From a checkpoint of a small contrastive audio-text model.
Model: encoder arch swin, encoder norm layernorm, encoder activation gelu, text encoder layers 6, text encoder norm layernorm.
Training: adamw at rate 0.0018, 22200 steps, batches of 256.
Data: 39062 training examples, 145.5 epochs.
Rows from block 2 of the text encoder, named by matrix and row number. Rows with one number belong to one attention dimension. Each number is 500 + 50 x the weight over its row's rms, rounded and kept within 0 to 999. All counts start at 0. Numbers have three digits each. After the name is the row's rms in percent of the matrix's.
# q: attention query, key and value (stacked) (text_encoder.blocks.2.attn.qkv.weight, 960x320, the q third), inputs 107-213
# k: attention query, key and value (stacked) (text_encoder.blocks.2.attn.qkv.weight, 960x320, the k third), inputs 107-213
q.108 106:561446478396516542511488468545425499458506546532415444486438432573403457415539444478413527593497478517504534455479562558560556502590511480542514465560442552538554495434515539380510445435498478621465552486587581425443569461430522494430528512405622483505507572544536549528461493464440536479505492539535578506595447519507556
q.109 097:537490470397524499504509498520422540493447499526403459465432434571451487441495429537461569503507455551461561473509558568571548484544481412575503450559455536513518496433467535355510452429510506590527579495627584441438575444444593499453521544431604494496528564547526522538460516494430483509509511506472602512571500492522531
q.110 083:466491476600501517511438507464547501545526498414573568484565588444578514532463560461626374449505597508583432548472483481461473437455530585450481509500492449522444520504504531617497548514477502441556468521447448594571436515502506540545516510510389486530469477462514467493519502540568481512440467481549469494433485539476529
q.111 101:487540442570509450482476455468478626522444412451534592369489536419531490530419558459587497416489559574490473527520492607509502550458433568528477490483552423548509537488483481479479532540537549439529494598587464449497539512455528493605505597455483545541478529505530602528506514469548490497516480398493528542486549489534455
q.112 115:558492485383523534561537486553446489449482567532425400513419447556411501428539464507408551604497417482505549443513561540569561514602513433493546490524468551513530487456502516421516472474477495620477558499571570396460560453458526445460489485483580515469569575561505549494440516481469458516539510510507533520561462516557499
q.113 094:472503497468518497475654466511483474472456471493487440509475488480475483484497456513466483554550426444426508441579490523522501509560495458447511499475509563485488503496456461469461452551441481494489521479582490395479588501496455406525523407602492533454541540531484533485490536502531443454588543419465434516597456518575421
q.114 105:496499580478477463465563454462563402463601527596566444647531483523433463455512484555464478565472467428486513469459476365477467494454535436548532483517510520466449420556484469513483465463539505525513506437400478518540495487545427475442525447581484472501524440508448417497525458510465494461489560532498419434479422422447431
q.115 094:557491509411504508489559505493480440436504517587439374567426420597404498415577408567410540605471372489482524425518575506514524503562525406538539463536488586514490487475490491395473424474503507605494546447541562481437577445498536465399534471484594475484548540538478487498479499518444507476496571531516496461587441473484505
q.116 088:461530441445496514471568529579480497522364506431451455438458492443501504574532494538399511520561446448456496497585502588509539513612511495478523551456486473547503541475541474488436503573410492525408450548548488432384492507476511510524442498562565535434527553558516588472475472488605457528581487454489503604577540543582503
q.117 100:552475551467511551493468519486501420484591546572476433644507433588447485450545427507460502579471457444542542471445499366498505465512563416534544466512443546483463473525504505487494456411538507520528527416416542578521505470566498556397534469501514442505519475477488437502510508541413495473477507580497509417479432457406519
q.118 078:538502422440532543555500512596464464538472628494402434455426401535461551468564501497402498516491453549507502440517543538531530486631527501516491536552434481557517523435501568437453447468464440587437505453596543422411444464444566540472490540522566533448508572533523538529462468505488446504508503576534545489550481560553564
q.119 124:449536550568473481458517489467597440513514464500557538531572521462562527587505541514553465440499539466480495536532408449407430468423545510457476549448562490446419475595526428628448506529497485379533436447408434552544431573568404516509483479598427474486478435438442434468586492537539528466483511513504401457477542490477472
q.120 101:466499545589467460485425512426545498531523432461567587517538540468580484553460542490590439410494551509533489553451454418446453480402519564516453500515521428469491515528480501566527549500542495425540466503426427595589460534530489525520489522496454484535491417418503416473508487528489553485451502487488471476392525449430510
q.121 093:539532485550477449477433492400517590491481379489507546427495524473543464500433526457627504425457558588544508574483510541503515526399431566543452472507544459497489495516469499495494514476587562427602540603576505522546547488446528506565524612386478511598497516509545561507496543504513527514466493456506576504484559493506463
q.122 073:496440522380543474560581466519451503491408535486409466528398446521474493460509510514417610536544455513487572465555532487501535552541507439525461471509497540496537495425541486416504501394459502548513506503614495391414553448399507450517495547490561473482515544509543554540430487437441501500559477502495528495552502510556559
q.123 123:549471468441522512525475484530416575479464496524412471447439457526451473416499460479469524558488471515496544468467615572578581547566486493547524461565474516533576519425503562343540500451530532593492550541579578443465582443420595482487514582386590520538533584560548551554432535473462512505498517490499597544533484517518525
q.124 112:456502550531475509494507565516544397508542512500579535621560517496536479565525540525440474506533510450495492505480431404456436479494515510439502557447499493439463464570526460616493508556468454452481429445379430547511421549574411512449470411636443499458499417423463410465537467497521513504513500561482392463439499476498496
q.125 087:553512572439487475510506478425478445462640496602504395578519496508476500388487411537473577569429421427508536399481495424555522538503485426594540430556506531433487451524458447437518464498581484547507520442476526475536587486541435435454543394491496484540513481498427468512537534479430470487537585526443487477530431459534407
q.126 102:553510443454509512525443519527448600524470481479420505423399492537446518427497459480488552474526476545541542501490570585531547528540481489559471487559449520540554531438478520411520475476494507566495552538595578460444557471407553559490492551338589499518497562523558566551476520491461519516487475497504612484499499490502547
q.127 094:500474567468519504516503532518551396505575600550547442677526492545472506448539501513452454565486448416481509463423501335458465478493551472524525503506429560451458457530525494501495455457502458525514460403416506536531482480523433533414501440551535474502515446454454422526478485506415489505508528583492465430485461469446492
q.128 087:519522427439532443567484567558418515519552596412470420414529419519492488422399480438589517447451487489492488447454567561541509544434479513518540400558513484529559449418497461453559436465542533510452545502576523452500537473449616537539596555419539482589526514568555583498507552531459511570550464407558577486482481537442489
q.129 140:484485426515599460541515527565414573420522525505455496421494519502506540451439469457554571506456512464483468452480582548523578562453498519434537415500530496485568464465556499490590571542527584543461522598543515415521562435528595434507527554433560523512484587517518589476433544413480423525510467387566559541562548574409439
q.130 111:359456594545497483444524450574501547444475479510493546610519562441527513634463538517469598453503504444492597487480491471487531512406560527486477459416528420572435524492502492501470512464552567526442416523482470492545430449596475444527426629546427624505494527442467516478503570477561442511528463421490443539528533499489466
q.131 112:394455580516501484477537427555496592415531458562458570582504550428485557601447552531443595527501500408507558483489479490482559488489621523404479467446586451503467482516502497505505557457505572560505422556448464464566477503565473404523382578477420589462449519482460543461498598461533407457516458448488421553536547511536458
q.132 082:468499439439535515589571544459478552400506471564391534466509556544554511462526480519437587607484458434547458458528514578528545531643593518411506452493551568510496473511487494528578552523561456479575519528499508480484578517556540448431471533383496451492405536490458505531496489503433495508487487563463491513540594509519460
q.133 100:555479463502550462576498515504431562451492513511452512445494482552521504384482482483540569586480550486525425522495519504554547500491490450438536441508588550445642376491556512499564565515485548441561535538452509442573567428473561431496617512457564425429455498575488529420445467400441471467534457417566530477539554496467469
q.134 097:520517432508529552489539530463466488457512483500466547458458551576523521477560464525436512548517479421463467522517525604507479516657515528425504559485474593437505518531484510540569571544482405507510550492479490489448529535535532505422505397436532428448462529479490456566491366471490518488453520637504538505551553533527534
q.135 092:529560430519488568450539530440514509466502433518550582488472553531544528525565491505446492540554472438460450553561513577437488516618493492496432570448437570445477550553453504574478557559444433472530534511463485547446516585551494515433434422476502442491474488480484450517505426501511515443433574620506477475496514482497535
q.136 075:586503547507451506456444486481556417568455547487569485499525475518494425517551493471529387447511551577498496509541440433471467483441417464568513593519475489452510526546481519524368428495424493477461537433512491538501493487485465586501513406670490492535550425526536423578518539525586561469461549506523507517405434437455539
q.137 129:471495453529566489518544491512418578380516511534455544436483552507537525498456479498523561523461508458484412503483567584469550572490491538436548453482541523476573476498538520465610593546510577541430531613540488423513552448557579438508502518435566508481442542493510592490442489420467442476496491449558515518577583549449452
q.138 104:497563409513573458505500510504415605415528490519474548402462507500545517472488437512509539563476501451419411516511502595498559580534538543417517469517511493446557504526498450518526530594533560526511570587544494465483597502564564446518455470421554459469416567494528550485471493452434440446467526453496471519536524502445421
q.139 092:486480470511573436574513541535412552474515552494446460424499548511522498463418482457595626475429513467490498487472574510550545597399483518464582414511592490481577464451589533460642459521589579495441544542502505403532582415507615466525566564466552499543495518534538533485492508491484425524537480382548584523545560569421448
q.140 084:498534486522487447498388491543530539569505515442519477474535385447461572468439550471610486457454519576461459487480474451498526470397453489469451451553524412517559444476538491502443455440492604506484500525514506484532466451493522501558538548508538574493556512509543537470484595468548471516523481373526501532462430496454463
q.141 092:603486437458511550588489600434463459502477581538484492496514587559562484441560412517465516534437486481534464448510501514501500536622500549525478549547482622472528506571493548551567515540536395471472501477523511539500541568531556522441491488479491393482448452453502451549539410540412543495411510633442530454482571524528461
q.142 109:540512557511440520444481485479589456551488459483563535592526470492484498553572500515432393510573501517503515550533383434435415454484482474540439595477492482508450486549433491525358462493417456463551471452444474593490452590462398553497482416581455441443507394488446417512539492530553556456502530605492430448457520413551533
q.143 116:475451483464535473560518506529416520442481552476439468428491516512517488438469490499548590539470529456540486435480580525571564542472492520427586428530591531497606464467610516441624541520514571507454533549518559417535545395505594415521592518454556527476468545564493560443441515416448442531535447396557574525565546550464456
q.144 118:593480504429453540519453578465539429602470544448489425476508458519457418461522450490496405525520485569534565478496470483540445435546463452567517537558455550540460489509460480454470439475519412478492523408510532579448531530414493611478501488535515444555574414548494476552550501615524582510487502547478523483414442462513517
q.145 114:543526543540460487433468470464570498578492474507571540566494496485485490568559479536439407462555511491503490554540404443428412487484492507569433601466464478477426499560426509551360446495452478445573477434454434577493433579492374558512449435577467456480492432489482413473546485535551548464476534576452409457436492415553561
q.146 102:408497580487454462449566396541558480474486409541463562578465471476463470562535568561399483547560511450582593531507473440488480416539600471476492518460500468551444514456482468478472531460504479532590506462388475561516433473495379466481470500507403531477481494531490481470496464455549483501561494561462432498491445486586539
q.147 098:440500543596510480455532373556523580434477468598507612554472535445562552590518542494475559495520538456498441586516492517422548508501572518430408491428508466483473516542470504525453537551512559518555460554477439466528478481575410397476423514486435526478429546456505498438471558451482419460475482500499419533528525504535499
q.148 112:569527485469477558476487526379546432533470488453525477475483505565501470511565468534455412514531484540507498524540443512488446492594459469549480598511426585473448529512429500528454454529477357435504561422500513568415490585466460582474513361495531415473522454515492443576530385583514584484467581647458495455467487459540560
q.149 086:481508484412532529577568542489450496464517509505412423455458578529516511467467517473558555503480484494565504444512608545528546531538475482457551472501506574506496534448546538479615506462531415496446504476512518448474541453467597479449613561433534558515497538558515556524471420507439483559570503493548578535550497630515466
q.150 107:473561396549572446534506499492452515452522456502456511422464450561547580423491489477562552530503536500466376530546537569478534546472448486447519458523540514429568460518545517476542552541519498494519547565539482405488526460522586455511562463419612473459442603518502506490459437389444483462546548430600542450560545554454486
q.151 109:519546409514551482541515551492407556410535486521467606428490534550544511472465474539452533565513511437483422513528521599529551541571486529394506460486581549414577451532475479525581606562516476502478549554486476447508631537526565438493490448426568425469421540549492560502449494447464465429448523479519513498555587494489465
q.152 078:550535446542520470441414477520486570511513508504529596525544460470430547459490486510543396533492585533472414513505415430490512502437530502464467456534490427510549465546497481517414514564446578466579506559495468432525524544490482426578469462518554452455461505507492470442443594471512433423466470442477437497467453444449473
q.153 107:528454615480458504486462497511548462576484519491521491567543456440438455543486513521493444504522542536536577486476458351495471424436520476553498493523516418577492495486515516492441424424469542494501451420459515545534436470454403526518494540573415567503544435519464489450518580530539510513548444445485492514438437453532492
q.154 115:597512459406492544525470543407511415548511497469499458464488508559465443415545463498502416557524466545520494505523484534521477463635459487542507583566430633474498536481443510494491500521472338493533540439498541534432530530410508576464550417474535421521530486530478456557515384587476563520477575633477561481486444522536557
q.155 094:519513403513560506536548564466396501432488556516460491409468586591567491461461442512502609521463500444469458429524581613523520597520473514448553464481531586452535518498536494487636515586555464517447545565550513451486573522566596474520530518452564426514458536534495553550490427477452485500476552503493560530526551520469476
q.156 079:496595452584535533401506438483485513483533423511514499463452506493520531528506511515507430426492488546472441553591488588398509584460475515524464549408514445499457529517468484536427525623503518516457558558557495480501494497547499543502498464521539487483501557456517476498480476489478483458472539524523438502497523482475525
q.157 100:506463528402480519581475556487496439532499520436493449515504471520457514455524544475525497526517506527541544450470519422556434413519464438541518484538481551486541429443569501484529528408463432489513460471462504546506432446396498517465628521501496567475540496554491515485459442454472497530608486527533556444528439564546507
q.158 114:424443595538517478483515433579484608431541461532485549574518528422534540581442552519482645487482513457523569473484496453494549533392616543432466425430579439555471481489526478505487518471545582500507452539452485471585446463596457427554420612506427581497437528448448540457484587494496411516519444429531447518521543506484450
q.159 137:513471428486573465556516529520405575425515522482455492415491515516525511440455494482568562548443524461502458469456575574553573546507513484444542414522564534493596441460563523464638551535537566535453548601563526395533605435507623460512536530446574460521486564529507583463462519424460442525488474410561562546554545550438440
q.160 114:466554526502587455487458518485496427429479443506599478449481454404407531456428490610464456572554544464458418544428517426511556459557429460524551517463379467425545458522474528490497525547471594537511611495407487529527484492437592419404554454538511491532523500597582516474420512512628482490498538511501435487444400481497518
q.161 102:515462427571446534488559471495507476553479522532434424476441578551488444490546542396565467528394474513552438444542533477492460433451444476482527541494590540584524497477562502465520505473482441530413464507545525543471450456519474505464563508517546567454436493519571445485460424446523573526503482520609568551554593648568578
q.162 090:532564458516534474498517494506568428483463585527479410517490441569538442449535423570505585517543449527456424518595478426477464442595488494492505481462492502378484402550466497481462485520536460418516524464511519481549509474570531498484430480622487447405431432539558567458543473512510467488525504510484425466436533378527496
q.163 095:501446457521501571519528431502482591526491373457484578453508511434435499534535497423490415519422549430561493543394535541486448443527506522402469498492525542602621511483536479491538558514362499568522404514526494525392508519395415451504573491430516560492514514496517462478441505440491590540471465460556492538593524567526520
q.164 112:434407472521505513515491520524400490453562427498552548475483546416414551444433597484498443485507554479465486432414531513519547508444501487535510534526473495510501551447550493468547515508494530617474554524423473531491505452455525514499584504419539601572513574545521431550397506475577481501480494508512551498601365590475529
q.165 098:494504527518442465538435521535544390477444589482472430595508516589546505507548463559489530479501495536508511485594421476480508533539587515548503509524502455447363506612488504497445458456554399422492525462537466487538457555581535574529459553578401422463468472445441504569617479560450460473557485559416430458418549433537476
q.166 099:440380483543468566520529497509427554526524419485519571453539563462404537477486572463516404503404547458555505493417551535480488494428469465513482515514525499589509551408542475460551530480430527584474493538488475530474485435458520484484591500404512620515524530480485443529431489448548547501494494501496589527582445667519474
q.167 121:513482423497566586487569483474463635492546420523475531415477507458452442483513504433508507560494505519539456522454557557531483502522431489448501461462552572581631482434539537489571545567434547553488443575521573479433579476431468411472528423439588551486513513536548516418396517447495522514469501425586564572549491579458528
q.168 116:631581450483543494497547505454533556541479554535452460509479424596590386509562410470504591500495418528495516541584499512501449512526438519493538437464554561509528461492445502542505415543521481417538451509629578449509562527501464540471450416545512401482510418522516569409554516511382557536481483464503491492415587408443481
q.169 095:580486440510535538475548425477525613585542487573399478457452486524530388510536474356531525483431496499565471500543547575525447479443437527447535484481627561590560536433550518484577444544498468520450449528610577483459516471468454535512493456459531497492494475479526484462475527451395553533480471493606565535550582519444487
k.108 104:477478490504467467467499524530584480484502510522530447546502446463391450435471473600442459545580539612472474482489471548575478482515502396567470524530493517484492508536532498389480534473439471525541468453493537502465497462452464507533464466641517629513581454530562453573549516513461507429502429524473529549426376336505522
k.109 099:472480498512485481443500523528544490505484511520476464540514442444385445447479439622427441534585532591490457457503498522598467512470499392596512540526521498442469508530545521423507502531497448508531459456503518504473500456458480502535488452653538609534584457532546467588539492489482571479516449510455540563410408326479553
k.110 083:550453522492505510564479472452477519480515446501470545476500554492525471608492533457554530514451469360540546560528543457456531531485498584408570507477533476557486521527476560535496483543588578497453555524492503525518539544558532440460511480372465418520385524487457540452484497500499468592521587470580473470560584642492446
k.111 092:356501544562497503514576448513539503511548540511469467576612477418464476415458512575393468497523537450514520560528460499469500567494563507483612572536472499495455437427519518450539465559520442568435544437547452458476517410548468447546542464490441454528467444488552545527505538507522560570563545495490534541507447472442537
k.112 113:476484489494479487456522559512557454509469528541520457556531477486408446457478452592442457508574501643469446448491469523605474478492485392571480505540527513438464507512543477425483474485447461475510475434528500512469466462421480512511489487679545597516609473517549485580600502508467552419507437524465525573418406334523542
k.113 087:421580445516425461519534604508464454532474519450532443484559483523503578455466469527513429468498437562445481459511435543595546505535483469504514450573531439482470492482504424505467499482524444434477440486563409458490380497446540566565517569542521574533612520469534486568623431540530531404471366446379534503435446444538518
k.114 102:539542499488491516522455484495463508552496531470516555487479552579598505585526521353616500453405470501543471520491521477466508463479430558507429453451522468501549534493473472569462542474508527400524403568483464499523443525527574577478481593464520476409495534452421446446470463483440451494454455478512446451485574572508447
k.115 090:518505489499470457490497528577547456563488544519499447518476466508432473471499460505483456536564528607467418446501466525590459438507485414590449530551547521463483546528484494430472453468434454479566431465524506502495451458452501563498467486646550657493618505517533441594547490541441497389474370499459520516413443386501500
k.116 086:462569474533533460523565570461497500461505560560533387503565465485452572453432489613420472486571486554440459484540483569580565513580483410513527471535510455463491451469485486381484458510525466558461531443588437505499505487427472465518481464556513539560593508509590557601598510588548585441579471470405520593479410421561537
k.117 095:599457478452515521501453511514485503545494489529484540482397537540572435585576518372592539519457510526549436505482519455460442406463466507570391515449529533518543540534477525556519514455445556422550424510474540528486478504494540575464474566514560522398495534490431429422453486467406435451458458531547477434483531509491487
k.118 080:463479527510496482495568524473556480487460455502484438543472473464397500370512458594449519520600521544509470497498500555623446468510512384555520556499552560429505466524553507388505472477508451570507553438573556524436513435446445487537481422554489553533583528551551477625488535499483509462518473528458516590443443380493548
k.119 119:540509460475492510545486494482417509496473468428505581436461537524604563565519519394572536480395479392518548531513521489388531518510504591425480480461535485552549502477464497598485498520531599461520544547501483504525509543560538507474545547356505394466444538478439530442445483520493458539488521466539465396563614657499474
k.120 102:518493512475556513523467471479448549496549494468525591490482544534594495564526530402550565493423511414519550547489531457392503506505522602451516483464495511554547525490477518609504533517557598477507537555456526503504568526553540490480501531333471388477403496488451518378416512475485453560492576495571473442577599610482443
k.121 082:440455564540491497536489481583564538538578522506419497593573476456488430465502523540444441508548566397546577542506523442456492599450556507510595525538460517544494472465531552493515504531507422523487473455493495484505476461545470426551537498448490505517411465481520521532466499464556550558522536481573508477550508474429516
k.122 079:490490488503476470463524538512537450506478498519482473534536437468418521415458465614457485524615506642443484517501467512649483482488512361594554514502507510473452466517481444397484513508492469531501500462529505503512519455455465482561545494599539608520562471530593438610546489494488514451503477513414514566474447342523476
k.123 119:478491523538480471458523530511595479492468528539510419563551431447390445451483468615428458515612543607476480491475452491610446499480502400596505545546489519434480508513518508412499486515463435533495474433521508498479504461481444493528462471639511604525554457498582479563554496490495523459524489526471533570441405354496507
k.124 112:554543470475502519531467487437423554500492463472503537411463572558573536583533504386597558495372441461517523508485541481426552504514477600441470455468486482515540515483452485617496484487515566495496519554504475504527538564515548536450517570390479406458464540497450487411437484489523433552482523480503462435537592628523442
k.125 086:514478447471477474501482492559489482601501551457514491470455528591531508516544484407539473495472483568495365475511443514458462434492494499531393500506527481514539520486529432527483532429468435411524383512469469493525437530495538587540462567553604528400526572470473441485521439482430427428435378507526453483422539499509510
k.126 100:459469511529500503459519511527601503492515485523493442557535427439392470410540474633410464530599574584509483486489494509601440492484532397549528517541486519482467472513556478412538463528459405567515492460502512484451498441475445480522488459562509576529551451532564455551519553492493563501518486543480523570487381346462553
k.127 092:599519497433490545500420507514436502526505455490512592439448544562573497598532500400615519504436471514546478481429546426467462418477464556497425466463495498506530558524449468574471543469478589462541472545452545560537508528570527545488500571420499487396452540477438463419467457461429402501473464481528441454490556577512442
k.128 098:469515533551539480515407505467536414516585552452498486476547451418522527539395503509478443534528534500460465568455424474515483554501467497520605536491446466442559424481428544510467458529528454448425469512474504463465435557550559449561544483595522471519442494454571487416510462477636489516513601562615503506509509567462535
k.129 130:436515472508475516479465515497489402478527479489544562548575503484571552558423515553504443587481533458470512553442427445470542461499498445468512483430433482423558372541457521593457553459475470397403458493446451553526414561507469447576498521553494444467471478469557436396516454469666501438465567503555437487479457531442514
k.130 106:415492513445527506449485424532541518425497485588640526593539524492489541524511533548528492530498530497529490468478593428492494500505478433433421442443507571499568429504525484512545609492451562513521427502416477511551500425558453472545435447610499543456515491506466441436408540401503387429457457471534448521441477492471431
k.131 110:454486496430508549426521457511499447498420437552597541569509559525552552572544532546518520495515496495499488490480552460446471463465448450436379426414503590461529470487541459540479598478407558473484402497431482545525443465502400497491394468563529522406548491451479424445476490401507469438502498531510478558436495467434471
k.132 084:444530482468542579445536443489446411555450421485521517543439529467593619558477521508500470487490477443452596591555497495415564494495514509475387495441483528453521475455489568591438534419400448423452426488487449471533398522449446518458423525508564414474584482471497373417553511533572585472518493511504529502457455488506520
k.133 103:459518445479478580445508561532506429468496417439505515509541526479524506569433466529476406488496508412445500558474414487449553445472493485503544532441463473456534472521491460544460485483417442464339499461475502629449468558424472502548485518546527494468508524526591462485549452457651547365527610511537542478546528464433579
k.134 093:510564478483493559541569498484397488562396459449454515538442549568550553557527522517420478488443474464461619549512494549445588510552542530500463472498503508521466480443471486514480454433439469486479492465555434481491481501421461544509512549424498379495586485485476411514510451550517589518545498476455503465552475517535579
k.135 095:534509467482444524558588510521390558543443494527463508471449516573524515488566473493493544503419471505562542427518550550511531497560571523484437448521557465543391569479527472468520480435491530550549548459585484491503540454488489575489457555404459428530558479491416510533541527604401509523517429460400506463568519491568528
k.136 080:595481524591519430546494518535474575487537601493452439440504461514419393392517432420540547431512496526552440468490487531570527491487489522562566517617570449566495526518508518437540503555599537546598597517481578462483587456506574505479581523455456552570427520567443581540474516510423501513475469443454513452490535447534511
k.137 120:412511457484480546496477501537474418491502436487546584551558489525582566579457521554478474564503538443444551550461477435469580486509528457432509472450474462461552376523439450588457558412481470436417445455444442540508450536481468494550495533532484428478508440468528398430519464492655492454458529497521439462541483512463536
k.138 103:476510466455477540558448579492459471529487474495501559501527513586610540525512500521563534559432502428481530502456486490518520466521527484426445422445522459458503449575440489560412514445502467453440464436496479516478426561492442499471501551489482383526472463463483441447589463517573528499500472496446479460536532514479511
k.139 101:440470484471512534487428489530552382482507504433531497541548520485532549551405539523474446569504527457461532564461399459479547492456524471441547533469442500468584337472475490574457514465463427426397462482471457526486438573545523477567535500570513457541475511453505474415490450447643473476448589543567439477553474587458515
k.140 078:532476546560498464418444597480547517402506553551512476481542492518495468512473481489566482550500577513504432486444494446569485499474385459521647546470497474474505513596415507447500538537606540513474529533443550590539481529482524454446502492585451599538455453543619566455509519477577451500470535518566554608480494481476462
k.141 085:534510477507474538618461538519464445621493506393402496495502477494440557481522535449423475501510432574459540524503418569486538501479552557522474493611514483538443522439487491508449417421512423472544491497619494428436473519437534635548564538471505448556559504465431464437611464545502556510468462476442529443507484475535559
k.142 115:576460522514512470516572482528484614497497524536436464447435485529419418469555489484514566458491479563574487442559566555551450489491536524501463501559562493573429611530566480429563472534544558561607540493537530463528593462503520551441503493455481520495495532528421565585510535532342511521507410477438504537523568476563449
k.143 119:444494474483508542458462518456487386461522465447570502550554496487547560558439521519464397535532513443410485578470422456449565491476484461492538529434431503421588399505473479570428524456474469425387491516464440546484441566467465478574485503534564491494500473497570430435496452442662493420474594515579484458505480491438556
k.144 117:586493555576524475514496486448493540536561594441420420425471482408463466420495509397469525411526487602535454525533500539494480575500474551592552536523529475517513551478524603420557429529581468507530558523544606437498529482501576551486530473480533520473475547484492570504550531522415530569582495549501579479482520463508531
k.145 120:573518511516483463547582505530486623506492537546426451453458500516442431450575473460517560465486466538590511433535560566561450506514545527504465487585576504553396617522564477445559475522528542582621540496544535477508575474511555545421482498449464539515471522523430581606494551580345492534524410466432498536503526453541443
k.146 100:472517471435552503414582429470509533508456410509582488449436519528516504452553494501509529454531532483507468514506613506454471436496473507488420470448501572500564559444591497466586523547373553537482454534499515531515509417478440511496431443456570492409589547512481507579400592450415533454565453416497515526469518439424493
k.147 098:444495439432444512525545505559471568497407415555551538521541516634540502538602479570583543510494490464537575429476537493505499415533504494390378412499532538498471517518581382564496587462451542551516422485475469584498504461501396532467412516467475486457509486488432498554455530498473455454448420452423478522494500487510468
k.148 113:576506509517517506568561504484482567535470545473387463459404504526443470445548458439479537447466474539549548493589524591532516519534541554528503521566547475575447599456521558422565433488540497576600552472578515448505562481490556557455555508410497471524546510538472537575499527580356546579524415491428504518544523493583544
k.149 097:439500470481511529474437448445521368505523463416529476530478469462517579564443556543423436527506496482424589578474423474413557535511497468511529533437388540448552427413448498581448506472454457448398469509495451494474421509507473473581505503557551500500562434477582417418498483450651507495477572512558476466543461551498575
k.150 109:434557440513473523502493525527483471480486426512501551459538467575562542560490477550522459571456539387460558528459421507505577463505473474433525501483475482475504438582411440530469557489516470482396475478483432558476464558471495439489523532470469445555498437544582509517493465511668514429453574493536425472604465581514493
k.151 108:472511443458483588532499528546434444539461469478521548496522536541598563558488472513503505514459520427469525537498474484456566483526532478458473445456466464449504467534462495559444509445465446421439474463476480561492434550454475544482482537471483370476521468497507391455596423529603581454544498499483527420556518478479538
k.152 072:549536522492431485521484594571562581478492513638469474511461473538495399485632417479618555504482456484569450425488551518535388405505455539520480504512579528480430650551511493446453498537486525576546459519467560536529470487467443503350449493487430534504441497512486540539545495554416513510489412524477540567492504450527461
k.153 104:540467574544508480431511466488562545456550516525521421487479513482437414479493488445501546457520468533560410452522551533488415491474445511558531592511505532509511591496557535427553498581510526534533496548499577464527561485537519489468478465561538609461475530502505544517466542457398474486513507533528538542460515469483456
k.154 112:568513507505495508522536517438464521575510517423399488460433471471484502457526506411465536461506477538499524549532483577465544558520526568573546549526465447523455603465485605448530375486534455521559588507598503416487494500461571537486534509399543462539551477520484551533555495602452596595562508520464557459488511537536592
k.155 096:446518445466502576519464501523448409519492485431506524545567508500570609557447541539459432562443527431411560598466414456468593517545516464461494477485479474476557397486452515557457528393510419406441468465504428493478422544460514463554500531537511421525529446457549417431517464511620520476481548488472468424525474530492561
k.156 079:502484476521467448584500497561482601504480507586487527500530476610454508468571448527541533575401490539532543427473527546586488446562533536403474399546544462530440539549471444500488521498548542575580525490542475493510557472568479482447499513409422451531427454515424504587460492585455472556452399447404410536530470592623468
k.157 099:509506466511503523382508496450554455449518450444491467489467476410484498555452543495388431486556507480432443555531440518437533490504455470583583597459420540503561529454475509490504480530435473459448523546482508534434474522445527485553493486551615548470581492546654526516459510479579557458539677514595531531487464494459576
k.158 112:428503502459531535446508442544549463457485452579599542599487536480508526558490517534566498570494506487469495474472548450521454469475465453445421433427494549476544412497513475572475637471391550453500394503442450551547460498530422437505406445620495546453525521478530424436462525410555421407456488470553433579477474475478428
k.159 130:459505483499474535474433520497483374487521477453526524530593511490575567575424502526477440570504528455446497571454415433445532503487502481493543507458426485425560375510440514576437511454455459412390486488462464553497424568472481467576520525551507461494491494460541425383513421464676506451484572545536485464522487526449565
k.160 110:398552532429510431567494478595443528385578537480466520576521502508492578501492516594449599506426525456472576519454466543479593555566582463464534482492461491457473446505429500503507520457567565499442567501466475427485553552574607440491543521492479405630441531487482496545495438525507441503446574456504443483575479515428459
k.161 102:558479552500415559542498527524457534495430634526519481593506620613563476535536486395517517382430471534502504449574521451466515541488512552487463466517586445565454575510539568486480504453505559453567495472563484520580414444535469604532502560520460496512540450434448479501571473541441486542505406498421514415483565540537507
k.162 088:422449460526552551340507428491518572423590499432519459478503402438449496502505579568397466655537541497466507611517521528432478534538509455471502531365474439479531538550518537571533490542487490456460525498446545479503521486496482419443508447546481479512459473532507497467493490456601432579549582544625485503593478518460568
k.163 097:585488586445449452627447573503402535541463510479433579513574597546612489502493458443535506361416487515531508452517404474501464589404476561518486423564560499555519420499486480512443547461509505451531479544572467498526462535490503554543558581399526475469474479495473475455497486483435573457498467373386479434480548525474409
k.164 113:498548496464455439629472557554395467513472572543433514581567630614553537500537424507541561397417406514533539389459477514530557522495608514501510441607488508547448471456510482463507477440537485581510491498538529500522472542593535621506472577455491492555510544449513457557570431599378507431446460555333536454475500453491439
k.165 102:473493395557566590313583443458623562464502473505560465423438385429390473506497535471434458633580520506483481583508565564480433449538473485490478533395513542482477599531554504524527458581456473537453517495449560493463563466458464476449438427558531516499505499498504522485458496460536449565542568559626533585519495473484592
k.166 103:500533554457424466615510519506413490508437547564503535575541620605579515476513449474556557397467430509529535401490454488547536495477591577492466471644523516548494503470465490431472499448507541573545474527552500541513419528560520628533460617465497497511492531433496473526546471576424526439454411476371551470455538488543447
k.167 122:506494598459451373653443578506395459558477546464477528582605607562621535469491488506546495365450499501512544441495421440516540556424520515511549437600487466542499398462461468478428514418557495458514486508515426521544425523518495523610567575457487509504535486473475430519513454523481545438502445431348497431459508506523439
k.168 120:521497588515525428427502477500548410504470519423528486500455442412522530476454593477469416500601557475455440559577459430482456530457347493480569543437496485423572430529503525520475502495490487405486535482449449475523421487395419389602592424615486502419552453554447512488467582418673497468594557457550498501491472539551569
k.169 100:572468622492410471560497552478458411569423548462498495580533591546572508484512544442555419374503473555447473469562434448505549539400411538502531457521537489534524446476494504511483544444478505481545491499516442513511383471460436541627566529528470500461592474524445428517539510476517542474538474455417528400447479535608479